From a checkpoint of a small model that answers yes/no questions on an image's attributes: fusion encoder layers 8, 7.9 epochs.
Rows from block 4 of the image encoder of a small model that answers yes/no questions on an image's attributes, named by matrix and row number. Rows with one number belong to one channel. Each number is 128 + 32 x the weight over its row's rms, rounded and kept within 0 to 255. All counts start at 0. Numbers have three digits each. After the name is the row's rms in percent of the matrix's.
After each channel's rows are labels from the 100 images, of 14976, where the channel reaches its highest value: "responds to" is what is common among them. Only what is clearly more common there than usual is listed. The data: rendered landscapes of hills, water and sky.
# convs1: grouped (12 groups) 3x3 conv (encoder.blocks.4.convs.1.weight, 192x16x3x3, each kernel summed), inputs within the group 0-15
# convs2: expand pointwise conv (encoder.blocks.4.convs.2.weight, 192x192x1x1, transposed), outputs 0-191

convs1.122 063:057175085135141147131157075139156156126132136164
convs2.122 091:128150143087100122123132113150183186200103194177131104078159179199136146137177098125163178125176157082118157171111117103137127126141169121184116141154155158131154155141158138147139150140131070157112197164176150167191148141151178153106078159150140157144142161118144158138142138149141159145154151148155081186156138178146170133159140175091117143170220122081126097165155116137129124151166130062095169123148153140137161151130114124148155097137140188127174179079153166103094158188110126154121107088060126132132127141172156149134147206140165126079138147155193112147150138145079137170
responds to: sun or moon in view

convs1.144 063:127131092131163048096146121148134156124169109075
convs2.144 117:171133171111119095103078123170110121137169125178106149106147149111089162163166151129116154122205179146108160126139148115187170164133147137146110138199134132174127073153175122108157166188130121155135166205139173138147202167111120157158140181122143183110165186136165159126135142181195078120157175149168135198164199108147149135150162174095154140081159127110179109146116182184151135147143136110135178157120165169136162134103139104165121144139163118120153151102169174114075133116158163171132129136126096168116118148165204185153181107089135128115169157123107155155138163171123110151
responds to: sunset; sun or moon in view

convs1.36 091:153146101116126205130169102175139100106116084104
convs2.36 071:087175068121173107148110104095113130069123194107105144154123107110169160177136117143105141152107074143135102126097099167079133069106163107182126123077107086112129127140109130065098075087145117128168093099094105150151137117144092067117128085187072095180056102151081111136082148080071045092134111194100143137079094110135119107103102089139122138122151108100094211069167092123114139162113065129127062094113127091105177124104129109089131097077089100122106148126098141170110113096117123098127181166158147100138071098125136096121129127169082125130120117139103157147155093101108152086
responds to: sunset; snowy peaks

convs1.121 064:103096063155132125125161135088129104176166169160
convs2.121 114:154145166102111109113101116172182180181118184127121127084113185158111154143179093134129170123192160106142160165099121120179131148157176134195150142171172131149147140133166131129169172175172110160132207174171174176173132170164170163140080186143162166112158157151166162155130168172125141133143136150148127184150156191126165160109177145108108147159177133098145114129189146154160128132147151073107138119165183154167160170124153135158154102122153159128175163114177113100119165179111169156130119116091145158155120153174182161127145182158156135084149166132172137159150164174093120173
responds to: night; sun or moon in view

convs1.128 074:163087129155125106165156087099124075087145085159
convs2.128 059:126113123051105085132165157118192139078102110136115160106143122132129197122141126183166081192120123122112151130167104095133144132123140142126105177074146113155163130101121186155121110128147114187146113152126117178151109144221157135086102130158170113131127135161129160137182162130139141160173140099146104124160140129111117215187138132081089134093131128096090132187099120131143127140184141099108169124156143146171141118112080108133127060142172214152132144114089145147166173185237132123057094144106140122102070185090105126158174200129091101145150169144143166113132133119139157116
responds to: purple alien crags; snowy peaks

convs1.91 107:133119135130115137162117081168127124112116230124
convs2.91 090:147166153127119138163088201153134142146125160132100099118157141169178131147137142108195153174141157150153157123084118162157184165120188185179116141181133118143124092155161183076172165161189115179153136143145152169145131147154086139133097161186137174159175173157158135149101160166119042171096138189180085193184163127124171133160155146087124167067107115192166183132152144157182146159173148110155169126138199145129155134100169195134118098133123151138111156114139173143083158108113111162133106139122099153125136138150178122137168158143116157094156156112132129135107161143080143103
responds to: clouds; sunset

convs1.21 057:118079142142194126142141120167151130126116208138
convs2.21 101:190147172137120175110115163194121163114138123170066148147166172160143166165157146094152141146169175126096174153127168118186164196174151123134109157156171148194147151138162129124175170167091139137146174199156177150149155181105150135141156171110150174112159175168174168097112121177177107138176152167176134157159178090140136153146174172112137139172145115123163132166138189168130148127135156138150188144154152190187180106098136170171126133141171152136147133128167137137122136118149154174131122144102106177135147181147142138128165133137132101150147182115116190081134186189109147119
responds to: sunset; sun or moon in view; snowy peaks

convs1.94 083:166099170168090143195097136144149120116167160131
convs2.94 079:171151161112107161168119151156164152114064158121143143116182163144134133161180112138185099155169145105171143173140136113142161148135189114119102135184138112174137148123178146111166152141137098149100202180147169176179150179156189168098051171134132143165128152148139162172138153145125158144144157154150088196146122146162151144148150154068117153112101166083123151164183146132137123123130159099102155134130205167148147161166168135158197054120119178129177150064165163136146143170097170153132120138089151165161116153125141150173179123181118166133138183127176127154155166167087144143
responds to: sunset; sun or moon in view

convs1.41 085:140071094119126180110149130188131134088121106077
convs2.41 062:132178137092137147166103162157085172168159132153106156126135148178226126091182092146161164211193160125098139134168178149141150117156173168101082188180136133128103121169116184165137151135145157188138094151128127104201146146112153102064164155136143153190150179127148185127123104158166100166119168115144144190165141144174145131132130196114105153101202119154152162121131156167175115157125129131132188129137168129122148163072114057143139149140162121136126150132153139153093132133140125145099128154164125123130159145149150127146199104149128137084162163189137203122128101171140163160
responds to: snowy peaks; night

convs1.76 093:160159127156084152114196104163138157156125161168
convs2.76 127:180133151172117097111117124199114138172137108160106145138126156159088152122158124149143171094135196117093154139147119098179090188176099090095124157114134164191134150146164092156130174160086143128142167181148164085171106184137184160117123197083156154097167134144158149105129076154176137102180128092157136099122137089106162174148168157144148155181145137137161085174092189139130143089100156142132178169169131195163132126113107070168091139124179145142170090106169126155132136103171152148139133132092124190116155167106073136158173108118166120149136148166113179073164181183163149140
responds to: noon; purple alien crags

convs1.96 125:111154137146182083143131141145138167159207132151
convs2.96 077:135179180093161183160092124130187134166126146141192112107119156168141169134134139132145100117157152168141151146145125165143103132113135124186155124202134112121089147150140149114175143149210138159153172157134124132161150138149155120139145139158107172158160163203165144076076162176151143125151156168157120184177153147112120114107178118117113196112190140110141083177109140155164159193159123085143177153175100112168159149167156171119175162122191177165120112151147170086113147210146123158070146153106189133135074116115166118114152144173096167122181149114147146198123141128107098123
responds to: noon; snowy peaks

convs1.116 064:038138130147125140139167111114145115153128165184
convs2.116 101:149150146101105109121108151158164176193093199159119114089109190167131161142184090129188177153171155086141150152111123105156136138164153147182122138156177147149144146160149163105156162155158101165137213175177163182205142153157169159141075163145135160127150152124154163149140154153139146158170120160150103191142142178131172134134159139089110143174205126099145091121161143144153130149148157061098152132155180148148169162118154125159148095151141181139168171116155108103121165181117154152124122081067117150138116151175153158146164201119178133098142153137161108137138159164068147155
responds to: sun or moon in view; night

convs1.117 113:053142076136142131104074090154120093118124115146
convs2.117 120:145145183111107140149118137151145156147116153139130136107119158146145180133154116158125136154170179117142180164139146134160139166156147157176125160190145157129154119155160151123183169171138108204127165150180164175174150143152151186139127169157164178172185192138183178109138146176138122160162138172198090212202118134174166126116147128111095187135143133097155122130148158159215126191170158117114157160161162133151186155122165148172166114162153180106135167089139116118093172158130131182125145134130142147155148140128171197155137170122167119125161154158157143165116155155109111179
responds to: night; sun or moon in view

convs1.127 068:042123119140130139138178124119126119141152181175
convs2.127 099:144140161078110122105128125150184179203079195170122111079130177176124173144178092121144182132172155069140156155087096106146126141155138121181121136170159150138141162132165135137170166156152086150122219159159165176181145143153158168126075166126149165136157144121157152126124159154130162114153149150135092198142147188117161149150144147094120123163191137110131095161157132122157114138161149063097155146154166138143171187130144124149158084120153173088167165096155130097131158180089135159115117105068110148145107131181150147119143210142161141079150150133200117157121145159091116180
responds to: sun or moon in view; night

convs1.35 070:131172151157145142152169150124221146122143141150
convs2.35 099:174132170149115147118091128193114128154140126178105163104158140160141180149198116112141157157157173131147173157133184096186143176163152135140108136153172145171118146177161118113185193186109152173110177177169166115154194166098148153163148200108136176151178162142179175107091144181157103132155153156179109168182162128122127140145154184127127148146188088124166153162130159157142132148138180118148149140153164163135209135060178123174164144114146124135164148114173133131120159119096162170131163158144137165130133166145182149129152118152144109100161133121167139124118165187104124189
responds to: sunset; desert dunes

convs1.180 103:137135123139133121119149094208161063122128164163
convs2.180 071:130123168166136162152168142121105165135040152182114207146139153125154159154122121201136146160188127036118164102171181085148145120140151145154089174119163123103145101212163185131180134131120123177128155161164159188125159129136140147162082113157153164124161166111166181106149126154069140175136109161142120105197155144102161068161166098061067144103103116166148152121081152144170073169104156124108109119150161120146192152102144148125094089146175171092127157071143160157155097101136133142149137105095131129114106124162188147158137161126149123125136100176113151134079143115119142110
responds to: noon; snowy peaks

convs1.124 084:052179104131126115134083124144126154180105097138
convs2.124 092:128161143107106138136128144133170160153084176182184116088170168139148108128127134125159129155182141103122135171098133094152171116130179152178127147186138122123154142128158164133142142140146071168121179161144146178206155138157191156100106145150130133149129161154133175178139156145135156159132172156183084227125151163174148182153134155105104148102133174072135085160165143137179128142168119081111136109128198133166138173153177154148133088131120157087172167076153173124104149191118128136147081145100150136169136164149194161137166152140122164115153188138163173188176137137107176182
responds to: sun or moon in view; night

convs1.87 124:131091141149109154144103053164138124072146174123
convs2.87 104:152144175118105138181101167165119143155134155139131124131129150179151118114171106139166119182142159116160168166118146136176167183125188161165135181172134164152159126152146173090191170157175092198149159140148151171162145131129153187092113173178190174146180169152162181114136160167137129169145163152199086169180133132154160140158143137106100180089135128144142154145157155152192145174179187119114190152120187161137166162140148158165146107160161172132121169087143129136090171121140120174111095129143152146122127168125127175172171164127152118160180166170163147105125162177130137145
responds to: sun or moon in view

convs1.118 071:035172102105118123124163117129105144163117099131
convs2.118 093:129133153086096111078094134135205169190090178160130112077152183126137137146178123140165140136169153090132163164122144094155123124158173130161116133149152121119151112141179150131175149156118115168091189151168152186192174140150164153105096164143118159150148150101160183153159154156131137144135173157153076223168167166130158160155154155079098161119155176078137088149155135137159114153154119062110144134159165124149161177129155133144151081134165190103183168071158159107107127170088169160131120105061138127139129149172189164148141160125138151095135157143197117161141149139100119180
responds to: sun or moon in view; night

convs1.109 098:113131119123174106108121115127115190122220127110
convs2.109 067:114129153150166146170136126115139130201083197203127109119182142108161120147137147130139101116146145130106160145105107160126173152076161129176105124154146081097136152174150131129178150160159151139133085121088115127139153117171164143104129120178131156157158174191159176166126180146146153140150110156191117163147207155084090113188139166139080204108146109164179144132144143150133169233154107126129185109163122092138139167147104148140109087126165172101038162150124191146080149099146115164123086096129159106165072102150174132124133144154093122129185128131091161158090146135078119132
responds to: noon

convs1.46 092:145146107140127195135199131187164111110122142124
convs2.46 068:138132140167166145177094100167092125155155171151126155112141163091145126153175096102184098123170139133096158153076166174158172138126162098200103140172155102099129131170152120125186176165116097208199095099096149124197158134124185130116109174190158141130162123107150149176119109157113100107113148171156138151171100148095146082161133173136129181085152090096150255106168127148148152180106086119144143072129114129091165216090159146132096152133164107129118134107156179147077147161113131148148150126130134130115080128161133133105117095140088111089154107115151135183146131153126141145
responds to: terraced slopes

convs1.123 092:057167108144123121136194094119146160161154130146
convs2.123 102:135126166090107141113136142137178177186095194183140105071155180151144147151167091125165168139185150093112158163104117099143150132136163145173120132154143139133132141127171164130180158157128080159117194140155148187179181145162172157122090154136133161156147152129142162152134145158123148157153161139147083207148153179134147160152157147090093138129171150105118092153174115132159105140165124068089144128156167116141169183123151170146170085125163188098176172082149151112122176190095139159140093099059160134121107139175203154129144195151128164097147161128189125177140140133092136172
responds to: sun or moon in view; night

convs1.159 086:083159145144160101122154116177147202127163103118
convs2.159 081:151147173144092132104124127150153154150136101176095218079129138105139163224184092123175187140229152125155164144158169126146152118143162157126125166184138142139136100179153157093149145142134076178099127166182134111164167154096114129113111146130157138101137180125153152116127132178157110161116148187156110141202186128160183107166157146077183146120169147171154100121097142195140115131129148088072147136139156131105168169156127104135187121124164166119145104118150172134127133148135146148153128080135173147111122156213205136146164094091163086119141152142173146150154148136131137174
responds to: sunset; sun or moon in view